Weights of a small image classifier.
Data: trained on larger renderings of crowded toy scenes, 90422 training examples, 41.6 epochs.
Rows from block 6 of a small image classifier, named by matrix and row number. Rows with one number belong to one neuron. Each number is 500 + 40 x the weight over its row's rms, rounded and kept within 0 to 999. All counts start at 0. Numbers have three digits each. After the name is the row's rms in percent of the matrix's.
After each neuron's rows are labels from the 100 images, of 14848, where the neuron reaches its highest value: "strongest on" is what is common among them. Only what is clearly more common there than usual is listed. The data: larger renderings of crowded toy scenes.
# fc1: MLP up (model.blocks.6.mlp.fc1.weight, 768x192), inputs 96-191
# fc2: MLP down (model.blocks.6.mlp.fc2.weight, 192x768, transposed), outputs 96-191

fc1.315 089:470512493474487475488509414470480511503544467521438441546501517509539496497480502471587447447439509454496442529512490500504494553507384516483540501512536555442577505506425468501477443452539502471521495560482548489479486459521544534447481514472447497550500454541467598544448483517560465541
fc2.315 107:517568482474474457487531501387504498508563497567518473506512459500513512538573458466464564509436562574498542518464502510508455519547440484505550555485482472525489518481508597513502496498436547522507527445526531563449475566530566490577425455525463579481491538483488542432504424503568505498
strongest on: light from the right

fc1.120 092:464529513464535442486536478505458497525485510518558508472513458483502484502490546460453530476456556496581539495478548471565521480520535560586513459517486593486495484586540548409482556559499467496461495580429557474484531474477464499495497457470450527549502470459527550426473461439511475478
fc2.120 098:537503514482485514539498466529513488546492455464429622562492448439505514506563528504459604445518508434504505495560548513501504508527497534502449477574486553515499457470463450521397562472471404474520467484479452518533544513619485518420539427542581475530499451492572502474527456467530525555
strongest on: rocket

fc1.304 110:541449505458458438532528478506534469514411543436438511525539528502523416500562515446545518408523537462507502523540499529515491463476500525536558527452510550453559451558520535436451480470507525501518493520467523485490558492609486523470460568462503507565549496503460504471531447532450515506
fc2.304 114:503558513565446505488505514502435452552502530526499510487464484469489509535519468425553505513554474480469549447574531457469527467480504508495507421486425478580525520458446499506510567493547555538451446530445468424494517494478430428519424496463487472553476482544543579532512554475493495474
strongest on: candle; pine

fc1.596 095:515517522441510451456470457508476551433497477493494543445468548543501426554494468517479475504482495470416482503435472433549528574517514418474444526532493593534510450513509514488530479510543531528445512522464511432464563465490445533517488548526435488493560539541505485506510567505483561556
fc2.596 098:529485545484526505513469471464559467509498462433467467454549448472541529532535515493556501491532517514455533490555541495522518508502452487522521501496585496537431517501478451538464452490571516475456438540489511516557401531408475451500484449408497554429443448573417527507515473580483476423
strongest on: light from the right

fc1.255 094:538478503440523438494501465438485519523466543496586530475449567430503559493479550530517479494492539596525529490421485514513489488502548523364484500529512514472484470506452531488557455486530560402486455497496486437490468499486510409532505526459482559518464539424494438456494523494560495550
fc2.255 105:502546434502493570477470495545489494530486432451499508522557524476507488490465487510524477482459505518522433441450453406446475545595528480561486499543542475502514517521508462447510542489494539517486570489505498465538442500544486595460492539527503569482554517479430569511495444462528472540
strongest on: mushroom; largest object: mushroom

fc1.365 113:491542529466536433524469486563479538547453446503517528537512471555479470482520451427507524432528555503543500540559467504541484577459557572480411528446524534477478502466566488491489477519499374493518509526444476570474431516536471515536524538521503474471481492462525605545581570503505451505
fc2.365 113:499397506510512487462534554546474503528528491490423540558482516511496452452588526509491492448530527518519540453510509523487463517490452616503510514461502487539475546491484566599450464505516560522550523516539448530532521497458531424451509482510522451495523525496533450509475547540490487515
strongest on: arch; largest object: arch; chair

fc1.320 091:494585449514525495415478449526497576474566524521509477491494453511545530520452483508467555387436502517531442545576528446455413511457488446501488500458512468461480471461511492554495497499540458506525461496465528517455471409512484476540450446486514491490547529463449510493567422499536539521
fc2.320 097:508465471473480550572487451521462520580458522544499460487447472512584451456454495440446527490499529418441545440462516448537522516559499448508552542490506555500499474485493592523527520496446512524511480535556507506517563484476477548529510485590515492526482508472502508493466486510576538500
strongest on: arch

fc1.734 105:436475477474422417456464465482486540495542493463492470524461516458497579539481455459477564472516551488479496520485503543467469477537565467439534487493413545509484512513560572466547484433525472488510506495485519437565463554567561486513492498466558520540453496512493497552611481503430457452
fc2.734 093:471523456503537516521501462430539501456594485531478504481474514519575512529529487448473474420466473467455485504485478439463567566501560522526498495546495514494545472568502524503480550545454516468483505514533489474547509519583504478476559494507515465509531550529492548450433444552410457443
strongest on: mushroom; largest object: mushroom

fc1.409 098:492454457433522507407486470555473479520460486482530509431481469464562511528535469538512499484506574456541467552510406463500493508434504450552405535569544570505601533513530547471540448519518524456498426460472409538414488471499535517482483516526499466485518492462553493494459499470502534519
fc2.409 096:524473575547520551469527496453496530526541533444518513533580441539493518455502521480552492456493443508574528424483539482424411461470477491475510606551585460442553484457481481501553506491534563445499449495527498527469421497441476518472526501453547483480460544524493559479499541570488521491
strongest on: light from the right

fc1.543 102:537500545461484471629490455506515525522604521584504492482461463546484434492466509526470450508509421454551480437492505462535456497520508508465418483515519576480497498478469474447459460559511470419566523568523456451519486492482518451407518484522497543517515532466486489521445518482546471515
fc2.543 079:522505502540508519416485533460521521464515478591564486505495506545419522496511421496440561501456596554533478514500541551480459429493521444531511575477532451522511482567529555589533499461471450470461443485444543461458549539457543585503495489457504521519498557524487493544575511504548415538
strongest on: ice cream

fc1.103 095:554536507496538450504534465542407462481440614471605534456510474489550511491543507522467466561501510561541512479512425523527486461500507544517519456452519502513541458469439534530485498521580501550520518518521480470618505510533406497528584466477478522547428520525463473458572496499461465532
fc2.103 094:552449507612495483482505410512556521504544531529527512524530521486579515453497459509457459414436561517499501496561538487565524486453528500498494495498502497549482559541468508475481457507469450516534590512534564479556562450578497490535474566425451467519505503438497510478459513514470576511
strongest on: rocket

fc1.53 086:518540500503479486435582468491618521473532528433513465527493500536508468609494500485470518460485521518432510452531452529559468418531556548495459512502561539442487473486581497590594519509541525474543508478493455488437484558538488512449533487510490538558455514498512452481469526472492525522
fc2.53 095:542459496518497544449466457515420526526503519455531477523521476520536520421554491475447500561433471530537520533489484501500485477547467488497482525498498534521482466537493487391459415531516467462520547481457463537521481522438469528507430494526481459529491449501472563497424449499534507576
strongest on: light from behind the scene

fc1.375 098:475439517506547440480498447485533469432544559524471517518494515509442525504625511521508501536588477457522556520466499464496529558503571538470491488533499558564585464501464498481512455544523484520523429503490478500469508516457558571506440455486507507498510453493576536456521476501497458522
fc2.375 099:506520412504462511461391518469508446461487439483500437500442502419587521419583579504468439512510440478553468490391574490464544424511512447468551511465526500471533458474539538495522495469531531616477479505534494495526491476457421538470585571511489581507468491501495524622501468478577516460
strongest on: pine; largest object: pine

fc1.696 096:543424518503500433539514507452471555483496565500504440467452522482421543536510510532492545507478591547533477453437542538490556459542545458471461482506478541517521473520509541514488539438555460459494500538463468413494430505534457553563441514490467522428483474495529463496410486531447451466
fc2.696 089:534594474479525546586549482543562539542507473479484493481489472499480478506435506512547488549412544490574512505461505505463549561476469466592461502476540559511442464562511452490483513479506508505501487487458518511459516526499498549500453472525483500557548484557486490575499449529429485435
strongest on: light from behind the camera

fc1.497 103:546488563423591509459476491497469467504535474532501455457482515509464484569452465518402500550541522527495461488490396526572490581469567472430528518516561479447500497520557456471486535474553511471447472528503527500514460492453492573503480534556442485455459527508510523492568519514508488541
fc2.497 107:450497440468465470445500568498521482527501511472525525564421563458534484489486476475564562427455503461426469475465579537468467482480545467485555525530444574534494404455451536495506462517541544476506470529514472404544499485554580483484476518521478559566473531491517524499485481487525527514
strongest on: trophy; truck

fc1.0 110:523536501455519500515506484515553473600468523579495483469537471442511469534486483539414463552519525445419515522526584489436421552530492447493457543511447427537570529512542490434464510484506469437497566496512491490486547540464507447452529529483517531467489526448538536547561497492475496554
fc2.0 089:484489488476453511424507430531507564493498488624530488532510556570530554499479516506549480501441497450498511501469435536504488459459542526459520500540460571461426528533510536450526497479549535502538469453529559543490417548533467488562506507476432539491520533496505443455488540525473510517
strongest on: umbrella

fc1.457 105:536485495425470492495409484517346450530535586492492536488468454511540486429544490542467528446535512506464480531482539526532468478486476503425450502566542510497515554546458577485510524401541488525493535476453549518495526476455561501560486532447561516438502449442456495504452493527474527486
fc2.457 093:505486487537545471511485494581546529436536455571513427520489501446526436502514494484523430537497563532455491468531489479499486513512537495483469503439513484479500549557451549555522563541441488465519532511512522472556507450459516519547532535473603587484564572543496496516514481497422475506
strongest on: umbrella

fc1.757 102:446450482482502462590510482498479503522489578476501484574494555471469462474480500482521450571487479562540483459463523486456459632550398518460447415485466506504491494535421480470528608446504513537455462522461453452442564468497515464506507501568435456464453508520464485492542475510478457570
fc2.757 098:504570509538488524481518509513469527486588486497443545513540510451466483444514467564481554473485521567469558487505506481487512444452512482448584495550578422515504492460516383481549531486460524474484515470422544522451530453445502474465510444507440494493523451524504557489508533481514479480
strongest on: sofa; truck

fc1.1 096:545496450551473412536413475457426441461415529506556502558497563504535499495459547503539477483486508509470590511493486405542464509544508578511475483497500492534499459483501585525432451427566570522553540527491514488529521479498584482510463536539482491507470494517483506547487517526467515486
fc2.1 090:545485514500495537521509508527516485535487505462476514503592499507492542530475431526486491432475532482443549508443544521561533499488486574458541527504470511523464538512428577456470448503557570474534522489510490508560498499510567507508539538476516492541528485497465480403502499507504428444
strongest on: umbrella; largest object: umbrella; tree

fc1.41 096:494464470468518476535482494549514500497422462463506486498445579431513493508585498462433499481513562489548470473427468505519447493429557517507511530572537544472549486408500505481552452462546486566446462521452475516457507508535580466510516518451520494472463476437509455524501460491501530535
fc2.41 082:494561469480509519522533440560481513526609487532517480508496427446546492478483510473573527479440509434534585499454464482501530505489485491507496557525519528487531498535489555513502481501603461496470499531529465462593544531467479486469486513486530514492530518544515442453508431599554534544
strongest on: light from the right

fc1.502 099:498434531497544521542486473501477430493490608483515530434430461480597487474466486473468485460479523478510507497440470464530443499450509476480508505516524543499501479461585533522515486508527498484549424524511484549550438408534537541510510498551460458487587440493547489466545528517524520563
fc2.502 092:551578500518518477412493517541507514540442453494493553495508508548479509438495533536475509447439478455508539519540555476512447480462560527559580464484529484528517487468539522539469520590504524500497475463456547444466565508477555472483479531497452537489499486564547542569530492511452501481
strongest on: light from behind the scene

fc1.699 103:464487466489518475461459450516536417440442445466558520578562489496514459442528534461451502455515526500510514517526520522506515438486431498486421507438453570540530466502543593534463523503553493451518535564478404568472502402450507505463503501458482470488489419537504499463442413444480512533
fc2.699 104:439432492488463482446496547484428517553480495530497520476496512543470530513562553540482492481474510437482444480562486525477473397500553482484499499517487475515564479499538480463508515470481621490511519514468528451466518496491471452488543494506468508579541519428509460516431500470551424505
strongest on: candle

fc1.420 112:514554568488534461514479474556472482502485559432500512473545493482516543449517500526496534523456560509511476472470509536520478544442499463480457504492499532447554509516546536547503556523511436455453469485506423479427514405543549569456473526522521526512473479394465439504535509503540569540
fc2.420 122:430398505531492519446528519520516513407497489455495552477477479476496490513522566534429528468458572448510500452520400459437481449523499500539501520485489486524488491503591477529542510514510576470571478496491500516499452532519539609511481506477449513447512546443518495536485428530457527435
strongest on: arch; largest object: arch; house; largest object: house

fc1.674 101:522470531537595448468417448548537525575540493454500448564499562511511501509472535494505488511495561464521534498531528487579449456507527490460488505450564486478460525521503497538455506462518485455524549500473477436451517496438495533504511494499488422524483513489543504489560509501513439492
fc2.674 110:455495534520471505511541456416537466485565542467481475406513424452526539476486476537495545526491537499518477532454482465553511528502425497495456513510420454535418504569495486552462489468501486520544410500525566474472475563515533491541538523502463540490537527563519528526549529496449539454
strongest on: light from behind the scene; umbrella

fc1.751 106:419547482565449501444464521480481451531472513438477453546569538488508479532446507481468465434532481462535544508501501570498431540457494497486462453492536535502475440510497578514430547499509500506500447477472483454467572414580593504543491581492402520469560505508523464436492544461448455517
fc2.751 096:473530512471453452432533444455485525467477444520465420527518432531456537525504480519367512495491464478556517461500491535519501492543485569468511422484578564499533611507452456447483503526472488516461548480486528504555471462419498488517481454538610454552471472445479517461507539448542476464
strongest on: mushroom

fc1.573 095:530521493478459443488570469551450462495500429466536497489556584463534535472488500481505485510448451513470468532473442521527554440475500541493516489484504495532505503553502430474496493491526445437541435524500545486518545481471439460517446510547464444509533539404470534478470531480502552570
fc2.573 106:510489557524501490566502481414543506523520490519538493494566436544470482495527521502504468480524472510515447488535486456408436516483474487539535499459520462536519470434510483496446465475520594461495532497520532560452496544511544517523593521429519424491482513546508455501527478443540443416
strongest on: arch

fc1.287 103:554503478484475474498480453609481485495481490526568487506520577509510485477555423545520520551482462486467580563496478474577485557483470460509464535438471533500496523484558542548540509488530548529502461476485490502446539493471479421502497555509474456540551459514538408508495537491486562555
fc2.287 099:479534523460523502497463481450545495456572481536461483493566470469499531471524560556489512462537616500546448477530520482467564468529488527511555443496587418486429531504456490487439478480524504483493477460523484513463402510450499467513522514466518524482429519487397525494543443492532393480
strongest on: light from the right

fc1.658 099:529517543448482487446519490503577509570510542491502551445571500497555479489525563505505488509477456570533531555522553528516472579495533455420486490551504556453537477529510537529434506459517568445519434491559507530478482526582494424493552504551522443514580494440514516512566491534510574525
fc2.658 108:492530511481459529423508437535479492494432557569521521435457494477513615503438484505516470511479526551486509483498480509514498543440533475484545484510502471461514508529502520489509587577470537515530538445490458421498466504494555466471569554511544543412520499506453486418493499437495483452
strongest on: umbrella; largest object: umbrella

fc1.121 096:548481516493475449461466486517511552539482434458448504458514509468511471518507537518516492424534531463489429515493515536492453391463473493586514551497513552507502464493551548469539506406506490457455544504446463539471442419578516544497501509570474463554504417444535516489485536516507483492
fc2.121 093:563472509551475493536475541468487446537434464481500500479434467471531482452484477520560531550495450606521534469490530461508523562431580463450542479469457510508492563476505414511532545482554506481534520534459511524456523487529511516468498578548531423521498526577520474509432510501439452505
strongest on: candle; largest object: candle

fc1.347 096:465475425502515492497479481575485539469496504469439498505482481520424443506563455480519478502501412464495537484538516488485542571532533447538446572513486514454560558507516521449578444534504506532493547523523546529482566477532512511469489540464420503469555490487523479457412493467496470509
fc2.347 093:491512573495529487497573582493446551511506516467516507408507504517501473506522523447460485550546503442435513398482462531501504461487536535555508532526492484538536503416447443503504461427576511493497403497542587444525618563478458573461506503512532467537490542465459516542500469472475481487
strongest on: car; largest object: car

fc1.453 096:473458485484521507517468469434571501553529580539575501550500501501439477502446475475487439514541527523508548519495486482512470503562490497480510532537501489523479554529516515438486509532543521483483553593472542529441541475478437527528451490478464490484557495541529498532526457487389470532
fc2.453 096:518529541499486461430524519583544537473455480498524537456538476466457467522444484374461493530511450438434513521466516520493415494497516523494531481507551554487595399490505478445509563501502427461493526550480418490484435473469499445460513507515575475586506492449547501462449451510451472500
strongest on: car

fc1.226 103:487494507489547470499521481499445467483473508422502523465464497481532494546509527467472500515517540439522491545473474532506491509546593513441472444520500507498559530527546498515453473404569540494476458524495485481527531488500472502485519542449603527464445446520498539485459476499534471624
fc2.226 107:532551508454540533523468368457517458457535509450468556512535445519518480522396424420440456474489505521540446443510539480521484542537558449489557526493543476457469487486572501486517550412551522507531514534513537512485567454501562521422467559466478527535450510424526480523514416486528524539
strongest on: light from the right

fc1.548 099:508478539540455458499493489504548509421407464508486503567562566518549536446428478455512568453491514463488501460425448464540558415476510517508523516541489520471472428522533470491428543450536533484501568516546408490523493474597556585530470500451499489496444543476469503378548487532500475478
fc2.548 103:448575459445483549515527575496499513503499524504535518493519501518494472442458492522529489478484477502465462577509476534505503509439491563534523512405484505506492536530488589548459509487440499580498467413491497482500475534390530419554493419525529545508502491590487493452496515490552474502
strongest on: ice cream; tree; largest object: tree; largest object: ice cream

fc1.370 096:571469480490511515543459467554580561486568478495530529553555473479516460497406501534627546472398507540548555510519460409523469476520511553491546463527484487487588466468567458521552524448523488528473438512489532475493496495515531418491510596458542469474515487501493549497456485488387500534
fc2.370 098:505463465506489507549518496498423460541420477580522478535494495444459512562481518580446522490476459463468380515525526499475516479521465503462435408475458454505536526407498533516497527489518550459534526588468542513540419477549455537512473553497491518443508477517530490491531504485501515545
strongest on: umbrella; mug

fc1.142 102:583500477444488476508457443480528477521582515585496505467471537451478455442410507534471478447586486564489489432508513532551552531524487508494487510464526587529457490574600481526475595473530515487515463523493465526495475512514556491471434487569511467492518465503482517521515504518497547543
fc2.142 095:473471512551436493530497498517431540464438461485411469501456543505465533551462526548451527471517595476477486491547482467518513475511485525549429562504420588572514448509495431520456471484507513458489511437537521578530491446552435513456555508512565487513537468535497481501596539467518528480
strongest on: ice cream; mushroom

fc1.150 102:500535508424511405451565445547494450548563463477487473473547505508519479444630469493572461525480460500511479473444480588459508495441496495467543458485504542494498492461500470521440535417515477404479487565415531478509512433556518498479539516543498549488483432565460555473515485561489539471
fc2.150 097:521482464520472509554508469452472523455502565539483462550483555509432496510511507495504562427514477501548508424548485555556440475484553515499531505478488513526505523468543528413555407530570549488536464571535481493462496526447418530478492497415453434473490553501467508457466502542467492505
strongest on: candle; largest object: candle

fc1.60 112:509583526496459442454478476543474455560528482460485551456439502450518490491479484505551486582520526472554473491537512455537477498528469472506475481494441518537525498555489592424468427506537473451474523508463488492487514450441480459498442453442453462602470513469509448532488468456550501541
fc2.60 104:509492507455493517563497523466427505518527538484504505469557506542569455503482503516548555500543422527419536473529480498422504604515538465541463462421517397557511443457548539453438497489524501502502546489505539465490556557484465490531472467548506484500467450553492500553488494525405471562
strongest on: trophy; largest object: trophy

fc1.570 101:513427481485546513507472477480512446590508561549504536496486494535538512451554510511513404478543477550500499473504500485502538511507520517489478519573545567490529507496481603437494483525574515527495598481493491505507433482525526421493539485566549447478505468540471456422489491475555477489
fc2.570 116:467555510548472479452409454545540452525568547543460505490504484556560519507429473553495478503514513500472587513531523514579583547524526495454453479564551486548539438478483494465479417433550548500506493473470428486490613509548570486481458497523529498489433497509509519504494457482480508457
strongest on: umbrella

fc1.754 096:533516418499499464467523453505505471481461515497494523406523514426557494469483528410523466518608418437528525473493551497540551476566465507550597494524546493477451521542482512449559553526577461445530532560416485454505457559552403467555550571525499487556501491482478521476545516560459579489
fc2.754 100:578479472528493492444462496510518465451495567487487452505456518488543461470502485445522529479452468461517542449517486494400507497458538475514494483484445459522545501495485443496445465469433444482516576492439470506506436565548524461396518401439504423511490490552542474535480462506523460511
strongest on: trophy; largest object: trophy

fc1.421 114:495491515498487456494578489420546483493546469474541489541466513503503491465506485510475532476540541514558446460528441441531490514578437505499486522476554459493425508465525464497468462459514539430478507540513511567476444531524529471520539460443450452534395551517429511420540428500539486442
fc2.421 104:489514490490529509478458533603508539488427532495476550460500490501502477543420488527521548503501514387425499551427484519568505467478573472517527520595420548510487496531470509505531527551476469573527497493473501452530467476466444555422472546577547528472571447488580418608466557537481537540
strongest on: light from behind the camera

fc1.324 105:458522519456575446509500490494527501509487488400518547570543466502559508510544438492488430471490552481501443572516483501440509449532540483528485526523562517479537497537531539499487481523540440474419519518557508503532540469547511542508429516480492522531521514543487535474491403445563477443
fc2.324 111:591489479521497533465533582501476492503503459463480520524522507518529475462567534528506508470519523568503606508500513540538509452432463500567531517514425480512551495480427447528565513519497538494527466497505505514532516518505477486430507478572536484423524537511570473447556469555414479513
strongest on: rocket; snowman

fc1.689 107:546524524487471467499486490474512580554490536530535470536576533540460425507412474525496415477536474485465484466497520402554419559489570453539493559501462489499473425460462567528549540478509475554470591545534457531438518465495541522476526545504474534471496545505549471505462517488494550482
fc2.689 101:458466489462470472508470510525495464479470463472473492494458496480541529477575502520510514531518565541539474484488463550464563485544447569510548452512558508484464595517488456487455429497534506433545416452441479544563465541484480465486442474509531505474495438495455492448458402484548428494
strongest on: light from behind the scene; umbrella

fc1.484 106:543543416512467438512508486562446562506555441503458488510522504581485494533370466434564512460489501518492577497563536543526486507446570582472457452501464464492464480508462514514551520486511513533525451492499578532510507491490445474445565473518492458508516514472481545519579481455517536550
fc2.484 117:457584500364519516490499493510475483493534566575536546533523504493415486495576513481422545485560531486460429571510596502529481519498520495517516550494459470541516502555521521495484460541513540460512438524553497506543517492432501539475543475497527492510462503494456456491524544397623531537
strongest on: light from behind the scene

fc1.623 099:506533489452526390510559470510482555531507567495462430472476459496486477406454481537597596515592509496501500516450463516530514522499547500530474437471485564529481539508527517551454455527524521419419513523456480553509455472501514543454462532507501474480449421465529485500556481555407565519
fc2.623 097:551537520464484595436492505518595492459433487497513531542546507473501487495495506501471479461487560457425508567552531463553525490552459551519444470496525516467506562536476529485502525512452491440524580549532477524487539416510495505522466476500527488570480518527498516437445511495484528501
strongest on: light from behind the scene; arch

fc1.725 102:581478592507553486535465448506552404569518560587494494549526520546505443433480407474426491493519518464536505515516555430514552489478545427542464530563470459493493534524498612448516496489532442544483447540487481476506524474516465481472495489482494491517518437582502492398536516427514532504
fc2.725 097:475531472452534461512399473464486457488515467585519483572509531471518468430555461514399450501527529530526529431580528491535491501511516548543512558495513452465439508555513504475455477484422449480502516483529545571576442538578521493426508516505597463524423503498481536489525458478468543513
strongest on: mushroom; largest object: mushroom; umbrella

fc1.254 097:469460578493455432583517466520453492529447454568527507500502470479521482547522506423539434450502572550505488575514469500420462482505478523550463482558479561457540489543532550513520447470508489537517456586473488502516531502520567518468473472456501494597505519532518511413476484505470521545
fc2.254 079:559499497422412490471493462475458515560500485537452538497490577477409521429531500559526555545417528478499495577573475455509506476519488476540474495509491540428497546506516384435482499549540509451555521546530477526490566490536492441513551534519592513470514503451499467501547506470459530477
strongest on: rocket

fc1.448 112:516520522500501469559507485542472468612547484414511486511514552469483479487498434452466470507499494484508533509527492489541605460547489501525522523549522514524567529483463572389486494463544528499471456481456538536549508509557611511428467539488501455532517483565467467481504444429492449423
fc2.448 112:547437516564499553479547495469491477463512489523560492465468565450519543510522453481456522465482484477536490415486579496531530534567453582472488512516527519499449510480549456535422536470486428480494574492441455508625491548536510503503557469494540503550447475558513510443430507522505504512
strongest on: mushroom; largest object: mushroom

fc1.151 095:452480513480501474490530501498492525490511524551484531482521526474543516464466554536510494519437553524532447518474427518546474486542465471490488468422517503494533456522550433489500433516537523514552413555449525579515427547514448590532520561560557394434393461453483481498504498520474534508
fc2.151 092:466492493486590472525457548463454516506486472531436532512478451469557457509506542524483531500594462482493496475524474507442504481571462602538518523573477478457500599433455482604518481484470537494407488494530545518520500471441487445543468473459423528502500500519551479540540457528554521523
strongest on: arch; table; largest object: arch

fc1.355 110:487480538493539456536559484484508522487538563462560540472556494546549527543419498471477498497507506574483551512479527433468464443555520529526563449567494551446561444567471440517505468469519481472587537553490478475495488490422459493420435540487510504539570477587420475488548486507481499464
fc2.355 108:547462528488518491503546487482483505519472508531454487536460490523536439481619482460487454477590441489533530442527413610524456486460464479500442412386484482523462512535475495482492530473458499535560546520490450504516449550489543468471541441487509465466513548557500518487490514479497503489
strongest on: pine; largest object: pine

fc1.123 095:485469429450509458546454489534521546448448470495467478514497488512579544502522537464490492519431520564532441513500528600520599453511481501426479455440569494557488559550479477468478427503517503420517478491456506525562468518475483523528446502459545463516525479486472528500451459483561424510
fc2.123 095:407480539514470475550491512474458471470525485469520543491497493475553470531538534457525543564568505536474437499476451513473505556521569606528554407526526476454432469406494492502432463482522502490511485478428505575511460501497469416516536528516579485484429483405497428454532479479579431451
strongest on: rocket

fc1.701 101:496518454432488478543507493526544529527543460552444442528538526473400570484543501427494529478481483478533489426415486479554509565485438514449533434461491533476488551510490527452518495471507531512439532461458443422500451478486474530525517549435491502490507467512459535450490491543522490449
fc2.701 095:571568488495515507418504525539560529482501524581515469413522547451463508427507495543549501472475580535540488519515586428519495497464541529495561527523490526542517533559504531519580548450440486484493534486447510463528533509463515558534537484505486457513439497553523503499596543482536463519
strongest on: sofa; largest object: sofa

fc1.419 098:504559514463438455551508492398498538508497499528481489443473452549461537521435438490494528448566518486549526538489562438475491469475473481496507509478493481518468535511485473471504487461514470492543541551538510501484533482531466532484510609494527460507541476523496504567477434462523556529
fc2.419 109:554507518480525476464524520450459474518488472585479487492467503572445522484587531507456469486524495490468480523505465575521534516494605480576527490551511517578501494486476560520520418486499495495528473467489449560452453421484421519524532548432493481426538524492466489435504542495470508451
strongest on: light from behind the camera; tree; lamp

fc1.639 098:467467482474522450458448472494506447516576552524552482522484613521441497467507477499459506550529474554454513423486440452516519513508449480430486441460548525556487478515510543531516457450530490493595525480489476624509459531517463547540524478504463491509426478564571496532471510497453445526
fc2.639 085:481540438572455423501501524499480485484515522474498529460473420498572493512528447481521481471456553490513512548476550463574560478515459508483484537569478480528522546559423596513499489455546510557440507575507539503485557550502609427522543537430504506464480491493531480480554460500485400423
strongest on: mushroom; largest object: mushroom

fc1.706 093:518486530467481480568480503481507484501475517535462476483471473514453475444417461522473529474515455464562552430503555452501484533495533589466459548574485526515471506556466544525472447492511539557476496521426519436526473450524522461480532530509559451482431497453486470478503525478524536500
fc2.706 100:521537510452501534492520491549441498534562513514528487454487529453472475494427459547501512512482517556469502510466541436570518472477561525558494504466499510522434548487515464485465505540489515439479526453468494519514544492463487426560478471537519534513423507494416468519522528420502551484
strongest on: mushroom; light from the right; largest object: mushroom; umbrella

fc1.55 094:521530511496459530475498454416508440476453474513453411501583496551491551496468506541492509397507512499494521473486505551558455461477573528525493542473512539483532485508529557501510446497559561599545515496396533489493435532573489465539450582518519542444496515487552473544493519542416470519
fc2.55 097:515415517500525556532530530516576497546537486542467545556495509443500529508601573514450491469464436467462510530504516537481527435465516417520513473488523455496539482531476495439542494491483509479557449511464504490445552448525493440456425525533456524441467469505510552487503468533537528560
strongest on: light from the right; umbrella

fc1.11 094:509529476503479480524559491489469507508476471544543562528562532507515431495524517476567530512560563599572527502503491581403454497492467489512538510478507531478548554515463546467460468437549443483483398591532403499477477469521550531562578537455502441476522487476499522385532528509489549571
fc2.11 086:576476462494509500505416478485524502482470508482543494506440488521483471529438498510506509465512529511409494522514554431442496482447512450504478537536469452536462485492585538399532423558505528601466505422427472487464535525500465459519490494501414533487471512532504483453441520472528525497
strongest on: candle; largest object: candle

fc1.741 102:559456522482510457455516436452538496459473557461466500499518488396506538527511439491353549503423452415550596491442522534490472480471476570550512493444524455463489481451490549491486557456520491500517505517471497477501506506513507482506472483466468487578536448485596404581479496517450462499
fc2.741 105:486450490514508469480504487475555415558524497438468504502477394548529542518540448506453494469533510501513525555472463516479557476568534546571510448555550529451527482532377495473492457481515498472534496522536468468583470425496502461519482470507553520495513456434498509498524481480526602546
strongest on: light from behind the scene; lamp